config.toml
model = "model that answers yes/no questions on an image's attributes"
train_examples = 195000
crop_scale_min = 0.8
encoder_norm_position = "pre"
encoder_fused_qkv = true
encoder_parallel_block = true
encoder_experts_per_token = 2
fusion_encoder_activation = "swiglu"
fusion_encoder_qk_norm = false
fusion_encoder_num_experts = 16
grad_clip = 1.0
weight_decay = 0.07
Rows from block 8 of the image encoder of a small model that answers yes/no questions on an image's attributes, named by matrix and row number. Rows with one number belong to one neuron. Each number is 128 + 24 x the weight over its row's rms, rounded and kept within 0 to 255. All counts start at 0. Numbers have three digits each. After the name is the row's rms in percent of the matrix's.
After each neuron's rows are labels from the 100 images, of 14848, where the neuron reaches its highest value: "strongest on" is what is common among them. Only what is clearly more common there than usual is listed. The data: simulated stained blood smears.
# fc1: MLP up (encoder.blocks.8.mlp.fc1.weight, 512x128), inputs 0-63
# fc2: MLP down (encoder.blocks.8.mlp.fc2.weight, 128x512, transposed), outputs 0-63

fc1.403 179:133113165149164112136132105109111123138142133074210131108116145110158103144142104160108118097119135139164094086110080140138113151122089114130114087123155103135108101105098134147134123128126067
fc2.403 165:115150100137151132122113107120105169151109098138137133127128159141120127142128198166120177143066120119132158124136146130153151143092110146129141118145144130107121167106133111094171153135138119
strongest on: two lobes with orange grains; small spheres

fc1.477 125:131129134109112090133096145115127085098116142095125106143153125128139136179126167132119168132133096113114149116162126142073090141121112105170144129113152106130150134112118162152098148118131102
fc2.477 113:088138168122138136169121175117160132142154134123125150125123055141102150128151076140090095132138144150101100147162123144115117131136129126131085132138149134136137065115146155140120167124126133
strongest on: platelets; target cells

fc1.375 127:125141123126139127102115130105175114126148127159150126092103142117137173131113165132136119155121126081098088130124091157138127151117095150113155164103162118130113126143145129144129075103156119
fc2.375 133:075135131092140155157145168138149113154169136139091139139157057165105088122160076135119129140121135117119142113138094087137094125072122125176128130105102131134126129122148152131118193124104129
strongest on: lobed nucleus; teardrops

fc1.74 050:106152091100082135171127086115150098112152094130144116144153099111157123173176102125128152120143124162103148137128146099091108133152145091148113107111096093120124139170119127110182089106139129
fc2.74 046:156098082142128129143128133091108126162106140109127112112131115122145126139086111127125108166149167144144143147170101138109152138112121060144115123143085129065099115090115123193113119129144098
strongest on: ovals

fc1.445 057:108133098154117094098172159161153093073120093139144143128119086132141136110130131126087143096167122167131140121141159123141148108148109160122123103114097108132134132145078136107054116116112111
fc2.445 066:131112127129076114098112137132185152122105125118149096103106116129115130133121163132092136167155143145098140143127103144142119090107085144170100096142137119155136125104119163114130146111130122
strongest on: round nucleus

fc1.179 071:084175147140139076134088086097104111102140104143117143091105129098145166097129128159101156080101161114105138107122125123100123145094114142136121126140163112132153132091140144132073145135077136
fc2.179 060:148129112155112124109114162119164118161149134157104112137103145138117115117146116147103129135113142132163128120124133129177138150117139109151161124127083154125120147105120161116179160090130127
strongest on: discs; platelets

fc1.504 103:198141169102121129095129128152131125160114135076112114139155154074075165140092100149107153144082101139103144133130138125131089151148127109132093087138110124095152098157112116127132131074129066
fc2.504 099:134110151075115111183138103174114119112138101129135121137107120145105109147126105139134090123142183103138086090147139140116139139153103143115146142125114145115146142151152126135103086099168135
strongest on: ovals

fc1.175 168:106150149152116140161148131164116103137116125075129149105121129153138144127158142119135087146114143143102112107163101077086112113126156091097103086176115153087114121110155089125127147145136170
fc2.175 136:102125125201158106100157147080106141110119107161130103093133086134091140108115122107156174123095146129132149095150175145168144158138144145144153130129164128139137124122109112114154118140167151
strongest on: two lobes with orange grains; ovals

fc1.369 081:165167102157139106121129080133124093156113153121098148139149142133105131088118185104133125136164136102145126102123145137108130139111119148157135128108115124113118166120156094139116110161169125
fc2.369 054:109115146156120172144125107132183109113125128122127150099119077101121107098106120141128150101125130106154161162093154154108078135136140119078132151138135151137173095134138132059088148163156142
strongest on: kidney-shaped nucleus; small spheres

fc1.132 161:152122099105080127141130159154117095150124123125145125125153156109074131118103132114143130164109141131090132166106118100110171125128136111136117165149130101113171146121135104100135120139083127
fc2.132 149:134114121122098119057123154157150136123138130160166118095156106098140172141138117139148106127087163123136120069132129113136133133146132140137125118163134128159125123133141153136153140103112129
strongest on: ovals

fc1.116 126:136151159139144116094148148134172062154154120112090163088137129143127100175101107121111134093096121142130143115150109136149164121115097127165118147084138136132172112168148154124147140149151104
fc2.116 122:122139097132140134069094162136124121079112117092111155123121127079139099124140135132134165134161134149098130163111098101127137104118114160140125100124121144076093121106108121124108136172126107
strongest on: two lobes with orange grains; target cells

fc1.326 075:157129121118159132122094136133118142080131132141123183128109163135152126118125129119144136104109103133176157113141129138127130149122134125143133129184118111123144112102132120122119098122057135
fc2.326 077:115126131147092190152143112119100121116129148138110120117112115112140167096152154099124118163140095147116124089116110113146152101166140076149133143122137115150135114139114103130136114136137138
strongest on: platelets; small spheres

fc1.36 133:153168114084124113104084139160108134112120149128097133110133108162164126127147102143120171091193170139128125102104112101109148138114091091131111160150126111124104107128101131111123147157107128
fc2.36 152:136117163102096138128132132103089150155115090109176081161107143154106133107167144140128117101121123122153144117120148147166109114154140129120116102149115138123156140077120127128187133104104139
strongest on: teardrops

fc1.356 115:119118089147141109128135120133109140163136114187102130159101127112140138123161169150105145137152123128123143137100119121097133149144107116139135135141122095108123146164136117090083108157131108
fc2.356 122:124064120150111104125095143111147124149115141066126112095092149140117118125086140111134111150099176136132131090146133136144147130174121119125099130117127139206141170109192146122124139172134118
strongest on: ovals

fc1.372 075:092144071126099103096125138163121127146176126120135160115106146131135120116128108152140136127113095104098141146150116170121094152121150172141154150148157159109140086116162094141149098122123088
fc2.372 076:134119131140194171139145127121123150171146140177145111125138134148135108117141149150114152137117139147158126118111107120108096133129088099123124115115097129218156130154133165096075147144086144
strongest on: teardrops

fc1.281 075:157133129132139156135091127151137143156146146095093093136098149133090085126139091129106115125107112115091116098105126186122100104078117126148110123121162145124157173102131138093107109146102112
fc2.281 072:133125091098131148145141148116130138091130114109109143157137118116168180121093131119152091130114074146121142135118116097110101133097150137114128138135151168115118113082135097116129109151117127
strongest on: lobed nucleus

fc1.431 072:201150124112155139121089143122165142075195145100092140129094111144109135090176131153114119097106089121125113163109113125132152131128118135108095164150170114108138128123140128111114155132106081
fc2.431 077:130083153099151164086135148130123175134153141140119145116130150171175120116123109164128145176167181133120108113139149135184127142084148125165113091131118159149131124098119172124164093121120108
strongest on: crescents; target cells

fc1.351 075:136119165167153160127131124124129119156135118161156150140096114091137102143138143125121145144143112098082090060156111178082139140133113094172143111156102136124111133104135118138112112100121063
fc2.351 078:114132134103087120135126114113156120113146096102126114132136117084117120152100160133135147105070116100063143113119122096119127155166118092148172159124101161118143117138111143141096062138138135
strongest on: kidney-shaped nucleus; small spheres; ovals

fc1.495 112:124128110130114160114141177161148116136130091138143125077194152094153129089155106122135075085097102098178164120169129094149137106130117136126128127163131124166079084112144103133143118108094130
fc2.495 111:165122090078145120146107130086116117115115106125095140127079135115075133111103098170091128162172187120125137126142151116104127160091141106139151121103119141085141121163110152135137135162150133
strongest on: crescents

fc1.429 050:145112101128136138139102150133112095162130097130134091171108163144146126121177126126187156108099111139109118138129174172111101172147155108090117163130162129115141094160094100153076116117083114
fc2.429 048:095108121153145118163125127100105151108120159150140118157099143141138138078103085135114121128140173131108129071098125142122140133130117107144125160162119119098133099165138100097126127130163125
strongest on: ovals; lobed nucleus

fc1.332 099:131165121113143148128146128133153119117130097119140155171154074125112128142087140148166117156118113117121136099145115184098105166097082139135140129122103145092123140163129152154137104135144106
fc2.332 102:145110144170075058146109105122155103120134157117110132095158144099086140111123103128095198160138102167178101147126123156121157164141117158142127131105144120109127100119098146078149087109103126
strongest on: target cells; round nucleus

fc1.322 077:136118118146167158126173101201119134133157112117143167162156110125136120144096155128137132166121105114123110155118091147134104121108151142152113108096130156082141138187108149163147143105141095
fc2.322 075:136105121114111093132113123148153107120140117127089169156161155151110134092139105111121155148158165133115110140163149159138164129110161130141126164159082106142080095119133144119079126145102136
strongest on: target cells

fc1.103 093:109155103122130155105149148069113104138105089149094166103089115138126120141125100141114162119115127135137153128182121119087135122159161155170139152159160124151137135109135136156125125137127116
fc2.103 094:082147142112128109133131116112111158159147112112172177118141164105149124170176086143129160147100167103116151103145106170065166134111098111143123112149117146124132162137138150144106105132101119
strongest on: ovals

fc1.45 058:101172104147125145092142129123145100100107103177133128090136103112106144133140115137096152119148139150113122100135126072091106102122158092084103122175180116137091153142165106143124154102115113
fc2.45 055:128143117132122131122095146111136128131123136151135088111120132119112143104148121176093131138179136084105064156160143143115143160133170105132125125138144077123161116146127137130082100123126166
strongest on: discs; platelets

fc1.241 062:132138141100101131148097133129138146090130145118090107127155120127091107132136108113093127074124136132149085094115149152156098117153113125103132104113143123139112145143132104106090116161154134
fc2.241 055:157117135135077141136115141130142146163147137117120112121140093117169157093087142155141083112130105156149154135115095113114155103123148075122111147122114154128126150140153116152102124191099123
strongest on: teardrops

fc1.420 132:097125115126156123129100123091109128123183083129108154133132141086148081140075087188158143158143118130136133130139113116145133120120113148101145135144136145116164116165132081105157157100102126
fc2.420 133:125128170149118143103131140111135164084107138117135096092153106134166141158158157094156134145158120180120115127161135094156079148110135149131089101160168123132127143118110142111164153123118140
strongest on: band-shaped nucleus; ovals

fc1.458 100:161112118129112102092207133138128064149138127148090137142142118153156125145139111142139164118110131163113134142163145088137125106152125119124088122156153108106110130099064114127110119137112123
fc2.458 099:117118157127096097101101144127125097085144121136150094131140131102093108155094131136126126089111115099133075129139174146150123078099162110110135140138142116144122120131121124112122093117092120
strongest on: discs

fc1.310 131:133137148161146105123107127108142165132173125100104106125109149126188132120136126130175103099107111189159118114125108157106143113151112109099121127161110104122136123079123109159117151098160085
fc2.310 140:088105144083083089169114116113154132106118097120159147090093122153078132129113120166149155144109156116098139177081150098116111082104118115109152110089123136105127110156143128139166149149112123
strongest on: discs; crowded

fc1.446 165:147137095126148122108149178122137113165149125124153114098140136115160110092094122133143112148155100135124136159092127144082121105107105129120077140140164128118115087108107156134128137117111119
fc2.446 158:124140100159133146156141148141140144117115087149103141126128146120135115126097087124130142143108118092113112124108191156108101098168135113141180129089132160131120108094137106138152135096151118
strongest on: crescents; two lobes with orange grains

fc1.371 130:134155137150129144179087145084124119153107148082108095120138133151159143126171144179141138124174126147126121127128139126109146144131171108116099149105146090152091133121167129105107140152082167
fc2.371 145:141115116100145142124075117136114161103138137146109127159129138149107127145109114115090140132104110088136120157154151112154113151129129141131079127124125063117091097120144113170140130097129155
strongest on: teardrops

fc1.92 072:156097120160095149124097145120165133108160150132155133147132099163135128173157134123172131149137119091129183115077106126106105104110113144132118121094123161110137133125158118151148126146102092
fc2.92 075:123094124157099086137123127140165107135114126138141079123138142109104130090098155108148106133152153146121145121159150141157125163139119126137101126133161170132114134133145126101089125125144147
strongest on: small spheres; ovals

fc1.146 105:126144134111166148102145163139158101120105150149147115122117149120111169094130157141113124138143132157146102123134128111132136133079174068127112119092152181144162155120115147151108086107118117
fc2.146 095:102166120101109114169181166124142103132148126101117122139134132171124142133105166136130118159136099135123131083124130121125063135089148119117105110106143053126143142107135113146175070143109134
strongest on: platelets; small spheres; round nucleus

fc1.285 040:188143134105105138122129173134140124111135127157147110083076111116141145134137124159122145116141139133104108127114140066118132127110156082146122111147107160141115155168124160131113122142103085
fc2.285 039:116154114121130119112105135120074095169129131119160066153150112149115091053098144124161177128138109110120150148109118116095183108118126124136136202113127157114158110084139132108133098147120115
strongest on: lobed nucleus; target cells; ovals

fc1.260 079:125129129143113131103102145099138105110160179149176126142145151121106159127092199131158096141164133142145142133125162139141179088156099097140124122120113133131081127144172146151127082107121121
fc2.260 072:121102095149134130093123145137104179139083124086053158150130123115109111138129122114094125107138120152118141165114171133122131155094165067124073188137123133084132176144120150090073148108131112
strongest on: dark grains; ovals; small spheres

fc1.119 108:201150143121146087086124112087092119101125127127113117090137120104171101151116115151107136160137146088130109126143080126122119114086139149131165153110135111109133133149142147161130123161150137
fc2.119 115:093107123148145080108124156139174136125111093100089142145099141135161135118121091131135116162125113097115136107152093140126135153142170150145142111106143093174142105147088073084116104156100120
strongest on: two lobes with orange grains; target cells

fc1.390 138:114092097093105143143116149162129086134160135119139138124088115169144101099094182150141130138162127146133102129130171133134117135199097089132160116148150169128175115138133119115101134141110118
fc2.390 141:162142157179123120139102108115157117112085155172129138166136127091154119114124148073117132122101158133141121103136115148113138137136147154108144117131114110167120130105160120156159146096117178
strongest on: small spheres; ovals

fc1.439 071:105187114130141146112149156053160074112117148150141115126134115155094139126148126111137128112124093111175124124095140108129127108089113132132142146142155120127175136107129146151130121096087145
fc2.439 071:098187129150094137123173148149117104154119107117135147159049114112087154149139159116121100176158146136142107090117153131154123087124124131110145142157138151163160099152141132123092143107175155
strongest on: platelets; target cells; kidney-shaped nucleus

fc1.165 089:149122169119119150126093167126135071150191128151121148107146135149158149117133134120166096121112095167110127090162129122110091141128118118072124145151156099154102146137106121109087106135124112
fc2.165 084:141117153071112113116122141131140098146085115139138084152128074111117102083094118149137159132167090115123155162124127138124150113173135125119147138132097137124114112113123107129137113112127141
strongest on: lobed nucleus; platelets

fc1.358 069:149134104121160121154058123080137098127156100087088177120142118130155128142123192127104117103134104148154111104110143146127118110097104108151119103118130111123130114147119107131134114150086126
fc2.358 073:110119133125092131097135083116114140132107140108132093115103095121103095128139154128105107105109132072121115099136144106156089106060120161130107132097146124144114116100164118121126164138090113
strongest on: small spheres; two lobes with orange grains

fc1.188 101:126122123133151169117117120122106114126135137114122128178149073138136194154103117084145119149106122108163130107177118109122102120135089102156080144130165105165125182109177138162127147121152118
fc2.188 092:115144119144128145128165095128142100129128154125077136120113145085147149096128170102096124137141121105134181124137128094138162124150160107135126164187158148128115119122097136121125156172125113
strongest on: band-shaped nucleus

fc1.219 072:161146131135094120096135126119114151138153113123077133107123074127135154142098134181053107140167131183171124115072119131115104100121101144137142118119127132133106095123127138192108113143147147
fc2.219 072:099157116141135106131160129145131161149075118131140122142132158127141129112154102125181137139096157087150117142104099078143059095116135109154123156138130138117152097138160150146110119158063167
strongest on: band-shaped nucleus; spiky cells

fc1.234 069:141120118091091134135171115097107114135128098148105081162158138172134119121131129126124116116144159111122141119126126148074102094146120136098114108173167096135111143137139134118106140115097098
fc2.234 062:159120164142140081090109140131160126144136117153128128148161136111087170132142168172117108106139118157117075088161096105138112111158135105163119100150155116129140109162127123091113120076104135
strongest on: discs; two lobes with orange grains

fc1.1 146:177151112128137114114159156153112149115147129113133111117125156143153139157121075138153129124151143128087164102118141150104148150075093087131145178136103144159104138101158178096104097099099085
fc2.1 129:129110089089154094132120139128133097143135138190161103107145152124117143072167119117120124080135113132123128163107152134152116146143171131132099122099122137160140101089119142122117105111124122
strongest on: crescents; two lobes with orange grains

fc1.428 131:147158103104121133121144119153108195130166144160135139159150140160101109120114102121118157130127109127156110066115123102084091155114135132115088118103117172105118141134156147140108086093148149
fc2.428 117:159099171138105137124091129124097107136065150141128138147097151136171132131149108159174107170074090087101136139128157110149121120166140126114102108138141160121107152099103117135092127113129132
strongest on: lobed nucleus; ovals

fc1.210 113:104191114141143108120155110114125095109153195165139118133131155084125145113131121145088099129133151105188139124128119120141122162057117115138121146112120125171113184141117127146134125114115081
fc2.210 107:085116144131134140121148147163153138140103094104152166128137109155139144154135158170107103109132076127126161081127133152135099124128148092077130101174132130125154089141116165108099111105133146
strongest on: platelets; target cells; lobed nucleus

fc1.386 093:146147160130130110158166143111163094144125092067144165122163117118148080138110130137145087053118120127121106134132105121102154124124104122144097120133149130082092127077114143154099133159131140
fc2.386 096:125115130169156119113150142114114146092151154146118103073102117085141173107106128148129131137098107162112074119150142146153134148148149167157122135147110113154157150115111140124113126149165119
strongest on: discs

fc1.178 148:165136102109129139092125154119145143152152117101140139117155171168155114146096131111123093117136125121124130108094157139081162068081115160102104162146134106153123130089122165100114091136116108
fc2.178 127:153121132143143120176161131111152171158149120133141135115118100082124103123141064125095070130131140133122133151144137139095097129113080126112138119104102139125102100093119113153145156098133115
strongest on: crescents; two lobes with orange grains

fc1.120 132:149171118108128114138140184106154068121145133104074121133117122165114095112125138163176151106149147103110132133106153107163130121148142103130099125151172091129117116087138134161132143116121104
fc2.120 137:136146175148122103119135154113126125132139093160157104132151087134069147146125095136133121091120122135112092159090101078132154128081120126140087140135121119138178117127155131092124140094096156
strongest on: discs

fc1.2 122:079171137157135132089164153123158116136118128150121144171152141162152182097136119157060079153141126161124140131124122148113111108122145151120087134112169122088143151132098124159121122128111113
fc2.2 118:122126148136119120160178167121169101149116091125107142110110126124129127142141137107122117098154104153129100135116104149117117089130112106136113108111154084104171121076128127092176098120164111
strongest on: platelets; discs; lobed nucleus

fc1.41 184:122146146138184116154141154128119125138124150129140101164125107087155128145170106157120147101102090111134093071101138136147128156127139157164059092166145107123110109104105134111130127141133071
fc2.41 212:108152078172134094179132134134127151136101106113173136129140158129104128122130127125148149143085146107140117126152145097150145143145089146116124134141113140134113128105136121099163146176155112
strongest on: kidney-shaped nucleus; small spheres

fc1.497 071:129096099130159168130140096117156169151167092135115109126101110119128079134123109171102134176151108144097104075138081088138112131103159138099133110156098120120149160140117125134125142106103109
fc2.497 071:119097114157151104146114139122133122127106103093128085149151111151153129153135151109167104142165125109149103136129129130169119124119162127125149114173104083161163120104150104112156114127082135
strongest on: band-shaped nucleus; small spheres

fc1.173 101:141164115169108150136124106128113143136121138105113141111133121137127164112092101189068163085129147150159131165120123144155109143129155138112124128155189136115157146148090121174144108117106116
fc2.173 103:141134156142137159107134109130152127096116141112156129150133139094139131146145141110135127140117110087085122157125146136096139124113112136128120166116169143091077130147134134125108136166138150
strongest on: kidney-shaped nucleus; discs

fc1.19 152:154131150140119155145146107141100100145119168104121133170092158091102092114173151169124145109140124118122184105166083117117129134150125139191115106155089128107158115124087160130104139089153101
fc2.19 135:146122117153149126145135146099143128147123144072101124171170130085133127142138132132100113102172134112098134120097122104135159162112118152157110137142069155126121129110107097172162138113112123
strongest on: ovals

fc1.126 129:118101130126144143155128094152108128140182101111127103132147127148135100132085109133114128170156154114111132110164117129080152103114125167104119145204125139122129125111118132108161166119138139
fc2.126 125:176146170171156123129107100119131147075131117108128123122114106107157115165146157104159093085158127144118097143099154118154105109122120120145107101163145128130103143151135135132165152142147130
strongest on: band-shaped nucleus

fc1.339 078:180106122131132110184134116106080112088123145141139176126114143136134095118131164126108129083155154100069116120117154138145154103090122123139121133097108149120136124154102131126126121098164121
fc2.339 086:180124103135122118133084129098197135120124085123140068090120143124200105111121141101096138100129106130108115151121130162135159113126115151121116118094156098131150154136094106128118129118136100
strongest on: two lobes with orange grains

fc1.162 150:127132133112156134159152175152098131136179138124162123103153110160120172132101137162156123151154089101110091091146079150138105103101173095142081135121094099118136121107127096158130137146124172
fc2.162 157:142138133135147087112132112145113111085112108111122113097113108156115123141136117138176090106077169082126115128144101137166135101112107135106126134138176138098112135138149129141091122112148139
strongest on: band-shaped nucleus

fc1.176 068:128128156109139185154120148136119155157127104107115152116138110107110080118134137127129115117116094117131098124104152126140139129149143101111113140130161073137134079140124126120106142166105151
fc2.176 066:111127125153131153166130140099140113167103139122115106163133148138127195118117115125115123131145163130130141121150081101080130148133174087150117122127131143102125173135117123138092152074158106
strongest on: teardrops

fc1.177 097:120113118129154101135161097178125134169128100153116111112166127144113142137133162149146116157103109149104124112104099131121145121066130137149111082184149096118116121154134104149122108132122122
fc2.177 112:058095134124134108121097160098168139136104171123138149098133133037120139125132166131159129136149127122105098136113169127091104131129131119176114135108122154106145168090171114096108123166097134
strongest on: small spheres

fc1.47 108:151115079154148067094173166133109122168165127146150148109131162126172113112105082128130116150104113123125158109114111110104144156109103118124112168109148161132096131077102123138127112128133093
fc2.47 098:138135119173114130109141164132150099131130143153138167129126147140138116109109101139137135097135115079132109153134172142109102140153173155120110134114090126139127124069121093094138118091154136
strongest on: crescents

fc1.238 071:137124147140095113147163107163122146125171127135126145162110124098139160117126119086145080115144084127112110093173153148133124102107108132146113141129127081149109099126125151108104118093145098
fc2.238 081:103128145152120137140140138163105149120157144104183101144164111055160095094120108119145117115140096141147150095104128143135125131172134120088147101152118144119145090121114103156130146161120087
strongest on: kidney-shaped nucleus; small spheres

fc1.476 056:150190115154116124083124111124116136168123100132130123157084105093114135145114143087120117142108104159157119124111136112143138132181174092140111130137105112146124128118170125106109080141135113
fc2.476 045:107088120108115147125101155125133088110114113105125137118108102127114119142127126173103126162141155118092084160135153128137099097125125117075098084128168106127149157088109075156129125122158159
strongest on: teardrops

fc1.185 128:150151113146093135128141163137099146155130091097141133091119138136121114163096119129144121137143134179117154146106157133110057112163169164144133164140180114095132141127102138139151135103140101
fc2.185 117:133089122126165152142107113179122151168134124123141161131088125103170136130174138122120127142090131162098112128150101154134132159095097061092102054147115092113134171133152158125138121169141106
strongest on: ovals; lobed nucleus

fc1.72 081:145121135109142152151108104089180113126128136108117149144146117146152095155120157094163091111142121131151148145123125117111127118123136145098118174139096118145152122160150126109110142112090162
fc2.72 082:098093139173153123102143141124150083138149153171154124126151130112145170110154130107092133147144138122156121099114133137151097122144160147156106123114099117135163122157155124120096137124108105
strongest on: small spheres

fc1.135 078:145122130134153114101120144153096068172119127141172125083113177144171157107152140134140153124134123132129071096108115107102114161128119094153139150134104150140110124132143156115121146119124170
fc2.135 068:153131155143166117144135111120052120139169116147158125130117131128160060147122135131134111119153130136139079133166136124114114073110107161134112142140082147132129136101159127119124086136138130
strongest on: lobed nucleus; target cells

fc1.213 122:170141099120134159116145157114149106131148141128120136132128121098171113136093130116156094127132125122129125131060159168096155082117099146110109191143128136143099125077135155095099143129115099
fc2.213 107:124121121143117122142132121135157134173135132117108125076143121133129118122116141136116080122130125091136116151144181109100105122151137129136110102107099120127107111082122144113147114103195165
strongest on: crescents; two lobes with orange grains

fc1.68 133:140158138133144163149092115124124109097122153122117150170106134170188131133130163178140111138183130096175121144103128160127140134094161067100109142110111121123121180144154119111090157144079152
fc2.68 129:128125124133138101122154151108136187110143152156128166127135129092096103156122126130118151110107130149121160136146135104126144127186139139154134106127133118170107125099115125090121073103163141
strongest on: small spheres; band-shaped nucleus

fc1.169 104:090119141114126111094076129159097119128159127117117091105160102122190145136117165126133140132112071113145114134127121119132133138138097130142163152138124105079163149103172139134182127129142113
fc2.169 091:172132139140138147087154083130166109113118159147139153151101120162143100043128106158117107145118140128157120091139128112132131125090134140144121096135140142139141136144095131145127158152130097
strongest on: teardrops

fc1.130 058:078103089137100126077131187169147127098146129110147107118142045130135135125097150157109135123138107129141141116107120147119128111134132123120100117159090122131132109150131132128096107116140166
fc2.130 063:135135145139099131139083133117125124146111112169139166148139169159139110122125141100153148156141180150136093152147113125062133106125141140195115098102120120095142100145183120132161164119127147
strongest on: round nucleus

fc1.8 061:159074080121098141125119118142163112102143162150131158124131105120147119138108164117149168168125145119088157141113091134135145100119138113149127122132130143092084121116132154111110096164120121
fc2.8 064:116145107118114111136072136115182116141081112132108064097127167127099143110089133104099101129121145102123165103116130182116150152125109117160118171118169132109132152136108126155147160119141103
strongest on: small spheres; ovals

fc1.417 047:177156158130153150136132141118151107142157124129144119167103109172089174163113113133137168152160098133119118125160135112094130142110128121075151132130148129108151129163150134136110118141087135
fc2.417 045:100156077110092115152134148154113128151105123170108110175114126085202121078165144162164111098117111168156130142139086123137146147140114147098147096129086109128141130140138168139179086133122127
strongest on: discs; band-shaped nucleus

fc1.278 123:119140125098122138104150149152154154139144105115086174126149114112145105148152104168080137096123123080141126122092144137088122104149137118139136096148137120117100140145130173155107090121132112
fc2.278 124:098154148111158134104104124135133162185147131137151152110111141132169093102119126151122126096105133132146108129111106135117124122166148156137111125096147083098117153129119083132089122167168115
strongest on: teardrops

fc1.299 056:140152111129144150139106135154146126143111142137136130159165141133154152151132103125150137113120174124163102122140060125103142116113114111137112130124152123117108163118090153136091104109155092
fc2.299 060:106113141148123159157147146123127114096104127105133096115164153142098072099112148100145110117127136119171158113153105105136188135150131166106163106111151139133159081121129097145152129121139130
strongest on: kidney-shaped nucleus; ovals

fc1.152 071:095120089116083135118107101126175110116092121147185121100096108152143151117160097131121122134099124135140107124144153133116134143127152127120117124113174154074156193107163113133102111058133097
fc2.152 062:129186121086159144144164151083165130134136163134104165107130078151154134112085143145125128162095095155137133084124097171122134156100116106140156094115142112118135106143132100125146100091126128
strongest on: lobed nucleus; platelets; ovals

fc1.389 072:139158134119160083116143149084076099193108129093164093102088171111118111127132179155143155180169089148144146131170131130107113144132138154130136154152122123136099109132142095130119114089108134
fc2.389 077:129161135145082141168119157075130119136136152125130155154157120121160130138163138111114079127096138088115132121118135081129153132111115115084145140117143124135127107151138128133123172123143102
strongest on: round nucleus

fc1.118 055:148099105079116101126127138153118133146091176131103139097183162127112114151107145152101148126118117134136140125091079145188143092079125114118118151155124104095142108122155174098152130077128106
fc2.118 055:104178114150138143099124140090140138148134168117079093150144157094139135064169070119117094129082156146155111120126098111112120140147130161125081127127117156123099125105148096104102134145121129
strongest on: ovals; target cells; dark grains

fc1.313 081:085121083106106117103099124120124115159059146133093112110119108138118111128145161155142102141156130130124084120136141098138123098115107126130106149140125127131112157133144122157162141100101103
fc2.313 098:156107168142092129167118154136133143149153103133138129135135123091138069092132101111137108145090134091100118143094105144143115101157139157091112168133112169138125093133143110106153128128165118
strongest on: lobed nucleus; crescents